Weights of a small image classifier.
Model: 32-pixel images, arch nf_resnet, depths [4, 7, 4], widths [96, 192, 384].
Training: muon at rate 0.0046, batches of 96.
Rows from block 10 of a small image classifier, named by matrix and row number. Rows with one number belong to one channel. Each number is 128 + 24 x the weight over its row's rms, rounded and kept within 0 to 255. All counts start at 0. Numbers have three digits each. After the name is the row's rms in percent of the matrix's.
After each channel's rows are labels from the 100 images, of 14976, where the channel reaches its highest value: "strongest on" is what is common among them. Only what is clearly more common there than usual is listed. The data: seven-segment displays showing three digits.
# convs0: first 3x3 conv (model.blocks.10.convs.0.weight, 192x192x3x3, standardized in use, each kernel summed), inputs 0-95
# convs1: second 3x3 conv (model.blocks.10.convs.1.weight, 192x192x3x3, standardized in use, transposed, each kernel summed), outputs 0-95

convs0.92 111:106129131137065133156145125114133119126097116085124072088129164111121129108090182145139140129143172118116111122141100108144171124118126109131148144093146125129118175121156093137137125106080134215105103122085101117115115138148181108114143111122119125138123114105136127131130127151118091175
convs1.92 096:087145135098110103090177133157098125133138142096122189101131141053097155123121127115154170154129102124112112124121097119131099110145102148118128134177135105125152150140111115124131140098097147160116086147136112098154109112122146108116168141104143095128140140128117131159109119144142120128
strongest on: third digit: 3

convs0.158 104:115111128124109135124162111129126116119120158179135160136124098136141128137134117116103139135093129131157102126150155106122122083156095148121113119139133129114133151117138199148116133134136139113140140107131121122119142119115110126124110161173180105136125128149107153161132097187137129123
convs1.158 129:168136119153117135112122122110121130137118091085131140145110108117120115237146119137120116170149105146092136091115136111140135077127121078094082111113119140112149158125065081144094148127118104128095108141111131125114107132105160094148114108130097138168173141148140134103132122123108125115
strongest on: green glow

convs0.117 150:114127132090152158131127143112164130157118108106160109089113108170166129094111153098139106110139164135103153155128118136149159147135141132170111134108130126128106112145148117131090132174127100065146140129108099131162125121150112133109144120130133123150117105058132108132118138194120125139
convs1.117 122:182122131106115113161092131119143129151148108131104133185119105135112168152147103133117104080135149110132143140155123108141115095116152123133102154073120107122089134116179108148098148179174124115136106153181134153152133130160130113136119117137112148133156160108110115116137129136094083133
strongest on: third digit: 8; third digit: 6

convs0.4 092:132127136101078155132116145136131143149117133123153098153111108142128149148137167131106107147141120155128131153130140177130125094132138086151107192163115141142101101147134077117125128118140150093111113100058123140127188129132117103141101099145128082134120162096124115184136112114136107118
convs1.4 085:148164138090137149069119183094132075139105126148091107162115113131120088132113117143109169102114125135129130090120108158153150160135129153130138127136132123164099132130099116135093178098156128099113121175128129097069090148139100090126151150145138147127156122117103151143138102131100135112
strongest on: the digit 4; third digit: 4; third digit: 7

convs0.54 126:147150099115100101131174147140129113145097090160122104096137136127081090108110121131140147103126142129145150130168144159100141129112140104136094153137117149183150133107139103139082131086130159087134125128061126139082122129154078173111134134155115133140119124161120148162118148125104111130
convs1.54 088:125150176156108134185131133120156138100143138112172103186157153104139133106134128090100115149119114107098126103161166182136181161136121171098179109124134160154131156119120140150105115093139140132106128130110101121074125117141083149166120133170131132155126139152154148107120106122125096134
strongest on: green glow

convs0.154 094:093098142134083126120124145136161123122131125176108116122107185141114162123134146097137149139168149140134123100148130136103141121154135080106119164097132086141118152074133072126112121131131167118118107120124095148116133130120106161114091105135175124149169131131106134076140125123103096153
convs1.154 144:147156138109107099135122141111149122105115144122104115135142142099152150159136094143140142129143112083122128142129134125178097160155113139138120120175146162139149147136166064110130157145151143123105110125143072116117113113200181156119114076150135159137141157104139126156134051129118112144
strongest on: third digit: 2

convs0.150 100:122163135115158119120126144123172148142123125093134057102117175118125145104129154114155143115148154083134134141142098119110192101089150087137149119090146118195107133108151111151171136116084121178141116125090130138109102128147143115119112140113120149135119120110150144123149127135128153149
convs1.150 126:123160154133111132131185138139134152149125129101112138051103135121138131139124148135124148114134119129161129147143124110113127126140159137099135144164135120102132149143140149148176122116118090128128125134120130131135124080124143110126134114076125130110165107128166093136096155109172155149
strongest on: third digit: 3

convs0.52 090:121144157166078138149148111121164146113136113118126158118119062141145092143094145104100123154134103115143142142129126176113126154116148073135160159118123146123135144077112125130139135104124132144133114174122145150117059148137130134137125128140146153120134118135156150104076092122119143123
convs1.52 079:145131158183147101135133155123142157128233116150133130134179136139079142068123145119114128133125131134129086135150092131157151116130144151118123104114140125126187112086121134143135122122098157111163177123123140093141133121111156162127133213144116161135110124198142139124125158118098118143
strongest on: the digit 1; third digit: 1

convs0.63 098:115126111162096156141090115126103102124128134146131102093125148160111161151121115118110131127169143133136101133110128138121151105133086090113135101079160120114146145098119106096078143139128146125080114138115146127129079142166103164165078163148141144177117106126158110165169131090081140130
convs1.63 098:137133156142113119105150137095144152111134125131116124158154138149095156102140162159113111159136123125128103133150153124147116097103123104139132102102188098106156124123139083156106189115104161126099128145150114149131100168158217151135135128083183140169140127140184150145148118154129140118
strongest on: the digit 5; third digit: 5; third digit: 9

convs0.136 103:097131102152137131137120143155154156130129142156120127118130152140111101131156136135151141130121127131117114135164087162119132153145119071110104142139147154115120155131123076132158140135140137184164115155079162117183109120138108167113141120097142106126148108081144098131156106167124105157
convs1.136 089:137080202095096107119164116140124080099128124156117115117123207112117150087123086140100129167175094117135132115179075126115151088130129122118094126154126140130118117160143112155097145052123121125123127115155100133140112145130138129161117122102156138130160147107134115132130078156127135142
strongest on: the digit 5; the digit 9; third digit: 9; third digit: 5

convs0.145 109:152123138167124147153132138158130173095129147141124157108120090120107130143160129126096151127147117100149155183089155101112104111076128152139165143129119148097148122096125151150081117086149138131175121100119144141144125111080105173119123089151104116135143149197121099151117147127172134140
convs1.145 093:121143125171131139142157146135097145128128147130120134143181092142124157195130126133135148125161152073165119120109202115116149153148119196159146168124119143143079140132094135140133113158131119169126123122034119134162121166119127138074147128154130150130152120144139156146118107149173143097
strongest on: the digit 0; third digit: 0; third digit: 7

convs0.148 081:132162117131207125138139156128135131133125130113133087069142110154133127132161142101113165106133141114119116128120121132093112093103137093127174156100141131142125121093155132124093138166152142112127129172075081117136138127122142119168133105136095147116141136131134173126104130140152131131
convs1.148 139:116165111133153151131133112120148154145118117074135117089120122108112150146128133155137144133135164129129131149075118122088103087104181166139105126140129119123124177163151126139138120153136100106114105108178133129123100105109127118161133116116152152171170126127122123108172129124126193132
strongest on: the digit 6; third digit: 6; third digit: 5

convs0.86 096:135151117167104142110138106132140129107079125133148136113142103131146150125111109143140107124144124156150162135115120132093109120138184123133119042126149127131095149075134119121130166109085155128138139134109113140154118136050133110145095154137152076165142116110148140125127163094140130138
convs1.86 113:124100114189159120180125138123141155122146093139131103146148147129122181097129097085138114158121126130150101132142095135155135129143121148125123124137104126109168107122110127135146156154067144121185186091134130139150139113102116137134134155180112119162106155159120121136102132102117122176
strongest on: the digit 1; third digit: 1; third digit: 4

convs0.90 089:126127128092090137102144160128145139089136157139124083110119155139092128130114127129121133098084137147114092126140155129121123127126141096140144102134104132158148101086115119104104129122074166150126125119120122145101149148138166113128126140174108179136121153163165101101106146115179115112
convs1.90 079:142139131135141146136107111133108080123135180107100068144159129115125140114121199091141106154142147135100096137130121130156141142168126138149135101130119136124162120131128101105112168118078125154129132115147102137176163120089075123153129153176119091138126113104074152130111152113136133126
strongest on: the digit 4; third digit: 4

convs0.46 095:169137137164137142189102114163100141116175107117089137123099091135093131147106106128145128111179109144156108199126100087082102068101116104121147174119158135126143142133072056105114114106102130155111102105094101142132116134091139155101121090113129168132126116107130110114090136119097139135
convs1.46 082:134146155112173137140114130131124176148116111114128108143152096122144139156152113127115114128147190107152110142153142130088131114122103142173175113172153134116148120142089164110109090147133128113105133131113161140097141206162159156132133145112165160150164111138116154098116123162119167156
strongest on: dark on pale; third digit: 5

convs0.28 096:133150130140130137118117142107172154128139143093131121089144113118157090125105136087154128121113135151114139115123132180118135159126197126132131119117116111107124110119136122130171132187098108102141127101059087155098103142073095134127096178100134119108108138137148118178112140160124152109
convs1.28 096:157117119154121145133160110137123112140144091133144171101146094129162093155109123096165118115105133120132147144122109115121151144078142134117103170098082082152082142119108181146205097170142147168138135146094146097096153110138114114135120186160089183111157115130153120122143140120147132097
strongest on: the digit 0; third digit: 0

convs0.12 084:125108106153099152124130146170166103149120138145145159109140107101111120120120146127134185117097111115135118175185167149163143095083154083111140066123116137140133136138130096129134151160122112122094125127073157157097132137073119145171118105129091113142142117109118141147141130128120097142
convs1.12 070:126119127130168140159123107138122116135114147136166151142168140198110128055119179120170155098134144148142153166114108112131116162109143114172103153102135128117128110118090109136079138122150153152153154105086154135142149149129140126114160138123127109116095102097123162115131140116114124132
strongest on: the digit 8; third digit: 8

convs0.165 106:130133112127099109111155123146130138140143136139134112119115123165107144166140135134158139121157126108129088144138118152140133169120131101130109127093128132125135131135130095126131143155116130145165139145154111144140099104146161133148139140082154111089133113146149112144132109170132097147
convs1.165 091:182109103166083113131156121112131164140141068094157179154158121138121141102150149164134132117166132128139085080131108120122133123114149145124110109129146118117137154148133117160153117126134125159116101143117123124091104165138152108087121145099145130162130113112118140154122121094134102120
strongest on: the digit 6; the digit 5; third digit: 6; third digit: 5

convs0.78 095:093116147129084122157120148148109188091109150114125130126127170083133154143144123174124106124166161108125114102097147074123102135120107086153195153104141118112133103077158073178145146124121151104130124109110113135147129130159101152122123109118147154113128129107163109140114131095109124169
convs1.78 129:163108143199123188078106132111158141118146118135134130129137111136122104117142152108162169130101131077110119112151103112153115131143153120097126101165144106140137120108102097131140098102131105166072150141139089169149144171147112170082123080096130134071118132154141114196134112095120097113
strongest on: the digit 3; third digit: 3

convs0.22 105:097115130121125113140133141128130156124131199152126131122108121202133117136160099133101145139060142157132117113142140132114110087146074086121098127121133128126115137102146158138128149163114135131208126154095109124156150146164131130146124104107188116103121148099130134097152116188133098132
convs1.22 134:121071102132136131114127117138123151125118130073139125114113132083113138096129129144105069146176126133126122161144140134100113100131137124116094120094142136129141161167148156102101149118140097139099115122179131155153101144128133129169089108065157087151173132129116101101124121146121156126
strongest on: the digit 6; the digit 5; third digit: 6; third digit: 5

convs0.61 079:119129131145128121134138127166140108144113133152132111084125132133105139108150142111168104093104129147098088162159110145105121132103134098152168103106122131119132110061147066155105141168112148088146119135074100130137128181144129089112104159131107149121114141087180139088120153145137194140
convs1.61 115:127124129139127094134100128123215128093142154163143120117119156134181114118137105098130123112115160137119131161131135176149103159128111100115126112149143160124121118065137093137130111130117142169125114124143099153101126146170116162141151103112151141121114163126152115151140137120113116088
strongest on: the digit 5; third digit: 5

convs0.5 089:128110118145113117137141122114133131174120117130140098156135111157119140158117169148144137127151119119168173088125098128131134121128146120112129127105121094129197146117113164156164148141133124194136147146116138153148077113097172109173128122104134090126148119099148107063172121078115138158
convs1.5 070:121107127123136129118133171134118144120101120128140131125133152135155142107080150167150166138132114131157160127148119124100120146153117118150144142151136112169109122116115116073099106104126171120134139103110125111136154137202134152136139117159124114119122084142113097167149142128173127173
strongest on: third digit: 3; third digit: 5; third digit: 9

convs0.85 088:124131123127081149112137132137099122117118154137148075109138169114130130143147140153132117135189115124137043128123111143078125128134132129155153132061139116136118127070136117161118119129173150084155113119108073136114167131113146117154116133140096121109160158137177107142135167118150180118
convs1.85 096:144155108157127154131113126093132117130125153142135128164126124153123123160139124108143167151135170112106148090125102096165093149154110141105128136173132133113146143087124079159112138113090101109104125103138074131121131141162103109103118076110114117124103114136126143196150093103135073139
strongest on: the digit 3; third digit: 3; third digit: 5

convs0.126 103:135122146141147148129139116134109114123111143124154132145160092111159149162135134130133167120154136116149128140114116000127078143120131131148089132103128135108134148112107113146121122111121160118148100095109098103109180131121120157135128056189125140146124154110130153067082148137160130136
convs1.126 112:108133113114103105143140140139055139129105139097080124144199106154168134116166093116142130150127118130142130098112190075087148105113124166162126138103104179147130157149118163178139140137140129145142125160063112140110130134116133121104068129145130157145131127115143121138128100130154131097
strongest on: the digit 7; third digit: 7

convs0.171 089:128125135141146169151124156139112145152120102141165070075120157123131126117141152128161114088086151136096140127177114131143124101083124107171163111106134131132141184123118131120114135199143122112155086124093129138141181138132154165140123120109129126117119108110137151136106110130136145134
convs1.171 099:130130136118139107122128124114115118132130150167130111149133128115170135122104143140114110101177151148147148137154106132158097149115127137133121127114159163174090128128124135138112119112144128145111095118125101164127118185160156143110112108099132121137125097127158144109179134183155140125
strongest on: the digit 4; third digit: 4; third digit: 0

convs0.137 097:145130177119171144122104125117103125114111109164129130117142134143122129140135121121103139111129124103117147101136137052146106063123111079110150169055149152103134134086104109124122144154116159152128132204118139139128139123123093110113115143175132122127123136119140126148121143089137164162
convs1.137 086:139146080164122137160171163104131152152097158106131126127131116144123165168156183141133125126126129135157132152092128117101068101132138133147116112108121130101164126153155135158127152180107136104127114118139144141126078132144127124151098126117159124142137109096107061141200147168136150102
strongest on: third digit: 6; third digit: 5

convs0.118 123:149139164155151096122138169133141096101126136136149121121125111111156116126162139124155146138132105136085131138164124140133110105094143122124133117144138169116126133118139125121129141179103145119171068146107184127125118176186082130116145125082135115157132118038143154165140119111123119120
convs1.118 112:143107099115150143119133124107141073127083132145093129113119136131121129111080069109125138108125116122105165115130102161129144133126124104119115159110163129118132142152145122145105113091169158133108114165120124155120140136170137106110128139106141116140125133099146143130141149202137158122
strongest on: the digit 3; third digit: 3; green glow

convs0.153 075:133130118135118131099151070140180140129094121138122058111109115131140133125122120119155139127086117146131169114118153129103137111107188064135099123138123133142128117092136116112127132135074142141126116109075148121122082136144155142143125125107135114154127116106140137129166143102107138096
convs1.153 102:120116130113141118159144130119108146112079135146136077094131100125130127128098127148107106170120156166137118120154112142105127127207115108137123103143131159134151104119122158107130150111088124153154108103142122130143195107104107102122121172143142104122160133107101149116114147103149147125
strongest on: the digit 0; third digit: 0; third digit: 4

convs0.128 108:109136140115182105137162087152149124127153141157127115098118145121086100114136128140130121134108189103117132102124120123150106151111150097136174129129134135096123130115128092116133142131091137154109121133167112126130111115195183117130123121134126154137130152082156111105126146142110178126
convs1.128 073:129107134103098145147119095127109117129102138145136110132125157140130129138102125168165126092097109084131119115141135103107149095109140142135152120135107115041116135144168132147182147150104096110138109123130125120117142060070141115108139101161073128122145121124126089148133123126074117165
strongest on: third digit: 3

convs0.65 121:157157130095085149116145133135092141134139129122165075131141186121102145136130129120147127131100116101103119092150134144158082141159128087129106146116160131156147100121146075138150117114109133095111167135095123131139166123127134139110137109154072102139124109136145113175140145116120121131
convs1.65 105:166125128129122219081088128130141096129121126129134111163146129147137110106135116101097127121137121090095120129138133115146130143146129152108164107145122132124126123159125114168086101116145137093127134104126114117114110122135128095141082155115107147131128125107155173151124131078064114126
strongest on: third digit: 3

convs0.103 091:155131157133121115117115114134127104118141124116131159116135144181150156115108121110179143142110131117116162128150106159107175089125137068128112146132101151116122121115143062140185110119122116155104125145099159112132115120141138080144097125136135114121126085051123142140113122108121090156
convs1.103 088:106118156100104115077122138123142108099128115106127140123175128101130153148079087109111184144126093121153130106112086113092110122111124139115126130160137134122121129141092046145140150054148113165125098135108114120116143129133148130155121136149122091120147102109119133140119149129090100103
strongest on: dark on pale; third digit: 9; third digit: 5

convs0.160 085:124116115159124122143123103147117126134117140101140085116117151135139175146063123132124104111139125101144121143116145089130136137162149095111123102168107147118122146109165115121108134105038126112138108140108124163121137128099125109131130163078107129154130148074130131162158127119163121137
convs1.160 104:096097131104150118136133134140118139105089168124110063090139112139120121091116110095124101156109120141203084126124111131125120125165128131133132084155132144149153121133136148103110168126069102121138118087152132110200175116117107124127151143172117093121153130134105182121104148105112135127
strongest on: the digit 0; third digit: 0; blue glow

convs0.190 075:143155145122101088146151153124121188131122146157128100111138130127143146155094118125156124178125164140143170083104155165132134139130113063153149143094144111149136134083107127163089148105105121105125125114095145129143136142119105142120096100086141115110159109103102127077166126145118090153
convs1.190 121:141127115123137105096118110114154144105147171163104124111132118128132141133154194106161115120107163135134168118135164124168076137136112125141128129155154163132116117114086100147129110100121113144119129084144097176153140154131101160085104073111143136069124126127090116163131099096171116137
strongest on: the digit 3; third digit: 3

convs0.164 097:150120124126158127149115138113146138125103142117127094118126088137139127144168110098118113136162170132154143127086116140114104118148174126120129154156135110103120114083145147113106120174080113112136132116062112165119100122097158118139065101114090123121145165149123123064124116141143124110
convs1.164 098:127159096128137127127108142159154105151134105094115199106101087157116132151120076141114127103126145056110201118102104122101134139092099122124129164094113102131100105127155146136152106144164111121140169151084175101103142105088114075164104121163106136115098137155159144110142143102104143086
strongest on: the digit 8; third digit: 8; third digit: 6

convs0.147 086:120140114136124115154126140137113132143144130123136103111144105110142125141138112131125096098118129129099166066127155184156099116120117083143133123072150145164134160103131070133124133164109196115117101132105147130126120158105059142131135112122127134120140120076122146059142136121120092126
convs1.147 111:131119118145129122135101127125195116118126133148098123099112124152129112141140108112150163132077118172104167105152128178127097108136149092090131093141146116134144117109136093127128116111101095137119144127138113184143140136150094139079146074110132111092103114139103092172162115112108117154
strongest on: the digit 3; third digit: 3

convs0.149 080:133151105139103132131109125156146135146120123127116086160143157138123165163139103105132098105143119136110114159129140160126084118125137048162121092140142159132139114094133138125146156115098111097146129123115130144118019127084128133125116146052118153155148148161132149099122108088176123127
convs1.149 104:139159154115126165103142101146146140144162098109121166108110161155131099136118111163158110095132123126132134174082129121092131136075156105113093156121125071125118105136103135147140077153160062171125120132144162148100135115115122114155135131126146184127137171117131085118137135167155156140
strongest on: the digit 8; third digit: 8; third digit: 6

convs0.110 076:137133137130131139117111130146145183154106148166133106097152153115139126129098141110133129116134140167105142153130140153081101139128154077151117119151108121108137143109122115116153144129131121118122118134111059129127136129100140125124105140083159121134157104122091119108130133063130129150
convs1.110 119:104124152123177157143088138137168117085138115140106123114136128170095109105118144101134116127140167146129114113168123103154102159123103114160179124129193121093130086083096142108113108116147166110112141167159117154152139151154113181090139103110168131104099125120153140169122151105149130140
strongest on: the digit 3; third digit: 3; dark on pale

convs0.35 123:118143164145173127151126119129125139120129129157124149123126105116134113126136134125121126109133135096170155107136125141106139107105126100146108156111126127185126123113074186154140133115098151138108114120146126150129093157137143158116119080083131118104124142107125123140176105134147168155
convs1.35 118:108189129107100123089146126115120131114134122125082129122126119132155113159142124119155149116148118111125146148112128119117130141149119169133107142119136123182103159148128153135119119110194148146136100125102123132102114133163139114128116140123114186137165120088152150147139099154165174086
strongest on: the digit 4; third digit: 4

convs0.3 115:132143123090171143141122150122170113138125100155129066095127171130065126116154140082158120099130124127111145178110134121130133121121152135147155136121143117109140121095153145121132125137118158124114147144093091140108158098138120113100130131141100111174128115145154141105116105158145158138
convs1.3 092:148169148116132124122124171122158114176134153128128092162111130111149141155162064136121153144134134137106121128125115152113130118110167137137164109167130119117141128179121088149133204144114112137138108184137139110090165127116124084163194103159103115150109106108134121134157113153146132116
strongest on: the digit 4; third digit: 4

convs0.32 097:135127141129123131130131141134134158139132119191132126136142154149140134119171126137141115132070165153114184092123122163155105144140161143135164124141122113120132139074129075152120131131112135108121132092126113140143131127128060103115086088129156103128137083102127127120106135124084150160
convs1.32 112:148108151149148124130072147115201133089139106118136116126102111148095110134132108091155172155122138179122146083163093146121091121137129110079126114162170106124175122104155082110131127073100098125083138123137127147150132123160103142137160126118120117097123086175155125158153117131082140109
strongest on: third digit: 3; third digit: 9

convs0.104 081:176141120139131143146128128129130120126157136120117089155114069113149139130126137107102123095133150137140158149141169109124142101165135090118131156131121148144125116127106143121161114138146107114085153154092146148144030149083101076141134135049119130135111135138131101191163088115144148112
convs1.104 069:081137108126143114104120112106158140150115114132097165112130102157128109131108167108139116081108131110136173187091118107129146132124148156152131157123113115167124121141124130106148122163153126114140130177104181113102142130113110120075150137151094172124137117112126128115156146131132161130
strongest on: the digit 6; the digit 8; third digit: 6; third digit: 8

convs0.151 096:131129129110118157126117123159101116155140115152151092150141061125112162129063125137140143122150154160125132161134120060149103121144145104126108104111136156143141100132125098099105157133125119126141112177025148127132134131118124108154119140162125127145118162109126162097081174127123160128
convs1.151 087:133137111143111130151128134128116161145098157112097108166240116172103140092144165107114112139145129103159129136125137161116135136148128148167123139121141178137148141119112125150147139144131155106129128111099105131081110183131098118077142184169144129172106143078151133127146124125132117137
strongest on: the digit 7; third digit: 7; third digit: 4

convs0.187 108:099143128139105135149119134143136132143131122160132099124125178116051135099130147160112134147117140102106112147155134152125133116114127066139152126184153148090126104115132088095091131080115159165124088137095122133135118114140134115128141116095131148184151167150131156092138149150120127129
convs1.187 093:087110123119121120148118081162123117118133120127154179140100161090083091154168124112107143110158121111120119159067128115129118135127119130126151132189110085124092101112125123129132078150116130137127138128135139100137119056095137168105109132118121130101163140143111139124102115104096122116
strongest on: the digit 1; third digit: 1

convs0.60 110:125141115137122127134162076136091112135164158135127111110153071150090128117152134136136121118166137122160156138125135000130114112150125096142110143109143129144121122126132139134124130152112152149145116117126125116125138138098109134118116114135119089123119155134124156008185131114128154106
convs1.60 077:103171108124106159156154148125100144164107129115128135144153076133138105154122119129102144139126095165122135138132207163094168118131128131119162123154091150155078127138151180189148104109108138142137121138081143126098125138105161096104110143134113131144145122148107126102129146154171159141
strongest on: the digit 4; third digit: 4

convs0.134 084:126129138127130132112145164134113132126132129105138082145113106172127143130147149094151156093136128134128098128121114129131106112130128138127144174089125134113116128118131081113101136159112146139148126160112116162115138102148119150124127115118182159097118150144087150084089107125131145126
convs1.134 086:136119103166126136127144135103119148130121138104168088141129160109121161146128140147113124121119131162128110123128132123109101099105151127160098061116142130127139174143154128104093177129142096083124115114171126151097087105135123123162167105091182088184129126111127108120140110120122137126
strongest on: third digit: 6; third digit: 5

convs0.172 112:139135110093200108142153137126129152151160120163108130113127121119125124136100131117099117118133142135083134168117134119118130100095123078168139129126151133124144110144134095126124153102099112129132104154119121098141116128184139140133142155121130159111130121113141125166125097108192158128
convs1.172 078:164137129124088069137149115122123115115193146147158128136162118139098129162144090112094093150113156101109114118123137079107119132132121123138140125120148132108049092145137099096115080131163126202156111125157130126126119116125115128149136129123167136127122143174108113116110081152120098114
strongest on: dark on pale; first digit: 8

convs0.81 083:139114136173129142146127110129134128133133151069139093130145128116110078116087138112092144131126156146120076153144119091142103104112138075127149132131117130118133120098113106126133113122120119178120151132063128159139110142101129151136104151156127139143128119120124116148113126168111117154
convs1.81 089:108143113120138159194140104160110130134136098155138158151143127142089095075147171121163120068112133173114135111118124118143108127121123111155081149090134152114147138150110125096085083117182147137129148098126140119172131104128141122106163115111105124126087129105178170118126151094115126110
strongest on: the digit 6; third digit: 6; third digit: 8

convs0.100 125:126129123140087132127149112121140167148140129146143123110118123163136132135134108140135134104155153130117110164123139134127132127126143096136116145092132149123122101108129122124058110147150147137135114144133100136086082096163124159127136171124159143135151144147150127140136115155100131127
convs1.100 119:173160121134120157097131117106141141120128100126124100139165128143113120087166128135129133136142117101130107115133140103144115126119137148122106068170173135119142158144101154153150155134122117093110151131150109138088110129139158091136113135182146158172123147114164150140139097109142130135
strongest on: dark on pale; third digit: 2

convs0.111 090:133130112112141110170131123134099115156129109150146147115114152123102152131108124172117122116122133135116138061112122171112117106126117159124114149116125103109135143103122069168109122123120131144130100121107132132140134140128098134135095125126159129106098105082149128144152067147141070171
convs1.111 122:143101138144140141114114131116186140105124119124138118126111157141145097108140147087159161144100108200137151106128121126153081115137131122112112134171137106150157144074123082137122136106110125144104123135136099164162143122156109167093150099114136146101113116129095126171152114122125096137
strongest on: third digit: 3; third digit: 9

convs0.64 091:126136133091096135103122133114143147141148116105149113113138128150076151135128109147119163113108137125099138131124114166124154100098131106128123160138124121094129140125147048150120144146155134111128097111076098142115120132129129073118107059139146117122119133176137138022099150140170138126
convs1.64 101:128087105130112102122115115116202128099125167141135138140133166163158154103116177101130106121139167179122126107123127145147094165155128127133154121152125177122130120084098068123141079127094107154123143130151079146143131141127107161117091111101116134111098171142130129169126149109122109131
strongest on: the digit 3; third digit: 3; third digit: 2

convs0.95 115:120151125112136181135149149120145156151114102168137088131165159137123137110162140129172127110106099126123115139136116164097158151100121105138154080132132149166137133125143111122141144134178131137145127165093125094142116114123103109097172173152118126134108139098120144047136138157129151137
convs1.95 091:149142119143106134128090169126154094172124127114137130193107166096154125072125126147124121154112100167098150124132161179125154136102126128122162127120124127111134128148112120150130129148071134126093131140166136114101119121139104095153153138157129173154090124133116078101147112171107118157
strongest on: third digit: 2; third digit: 1

convs0.163 085:132115144118152141147138107145116150122124152131119107106131094140140139135114141118126105120103116106128140136160139116167093127122156136131113137081134154109140135112141143114136125134101141136128136181094102161127110118131148119114155116124085139112119147113088135143136111147139147156
convs1.163 059:160153121141082109112136132121126140145134172140109116137137117132118138106088143131152115080139154129128126123119145096115135088112173135152140095117133128130137140167130116116123151119119127091147128101147126174119111163131115134128198131134164106146106114116122065131168123181122125117
strongest on: the digit 5; third digit: 5; third digit: 6

convs0.144 084:116150123133149123160140100144142119153112120067125049113117132123148133123113167133143129140119107118083139137120135112105098134123140058139112114133096138128149123102145129144100139163084140145146122086062129141112047148092141112111161132080131116132158166147103132150085143102153127147
convs1.144 105:097124162110126166117146123187127123118152122130121209142099124124116073108102148149149124111125073108167123138132138106123156151136089096094126201112092088150130105106112149144169141115149106149129169140116163117152133134131099126129102145149121131108117120134149134115129138139151112157
strongest on: the digit 6; third digit: 6; third digit: 8; blue glow

convs0.125 108:124131136144174120148151112145097156172105122112132160081101128119097104082062139090156136105114142118100123165160122113126111172101103062149148084146130140155159148112130107162146140121116117173107108143144157113132088128159147121122136131125127128142108096104130122123110137123141165137
convs1.125 078:143158142131104151138136106124112136143090109136126132137112124093096110103136137149121131079132123098134136107118157137111156128122138123159139120126141155132138139155109182141177119138122140123145106161139115142146147144125116113093174131135126136149111135126129130132152111149159142134
strongest on: third digit: 8; third digit: 6

convs0.175 119:145126124125158130137081138132143120146142122111138129131122015182150146129137144116145127147134171114124158115126114139085125115139144103135127169099113108122119143126127083121128132154105107114170134123093125131117098095118125139098131127079141145120116117191108142048112118065147119128
convs1.175 098:130143087145123095121081100149134076124136080127097176141117074114132104111171123163078116128140130145121153143104133140137141140117131132111126170103117132161141135149117140124134095128207113115147123154135169115100149139095097112136096107163114127121133143135105109109120127123152121112
strongest on: the digit 8; third digit: 8; third digit: 6; third digit: 9

convs0.161 097:132148147121140111149127115100161141133113125106117095136156059129114084138115145118126107111113148111087110136148164120111149088149168126117154168092121137109119108111111129127104123134094086132125131139103122146141007101067119116134127081099152118124142148136133112114133138177136105152
convs1.161 085:132163096108097138157146103144121141154175104142132189163139133116130084148139091091160111037147158110096160131123119126113092128103136119145126129115140135098120136110131133142097163161174115154151132168082159119137146126134144116110144119082072133125138146145172116122112112110130071122
strongest on: the digit 8; third digit: 8; third digit: 6

convs0.122 112:128112116153081146132139117143135148127119171157112123125089112145132123127119123125097169122105164159135081133114130124141105068076125128120114143133166093095143130113118133127125133125124132137133137119133116142104123150133130152123139142138176170160136124152101123121112119089086144124
convs1.122 082:141096157138099145117127115130107147111128092106109077126152104131110118121107135148111111167196135060122120111139134086156164128141140112139119115119161144116119114155127116103082127065155145094112126137148123140134100159095116129104137171112194117147120118134161131130102109112140133131
strongest on: third digit: 6; third digit: 2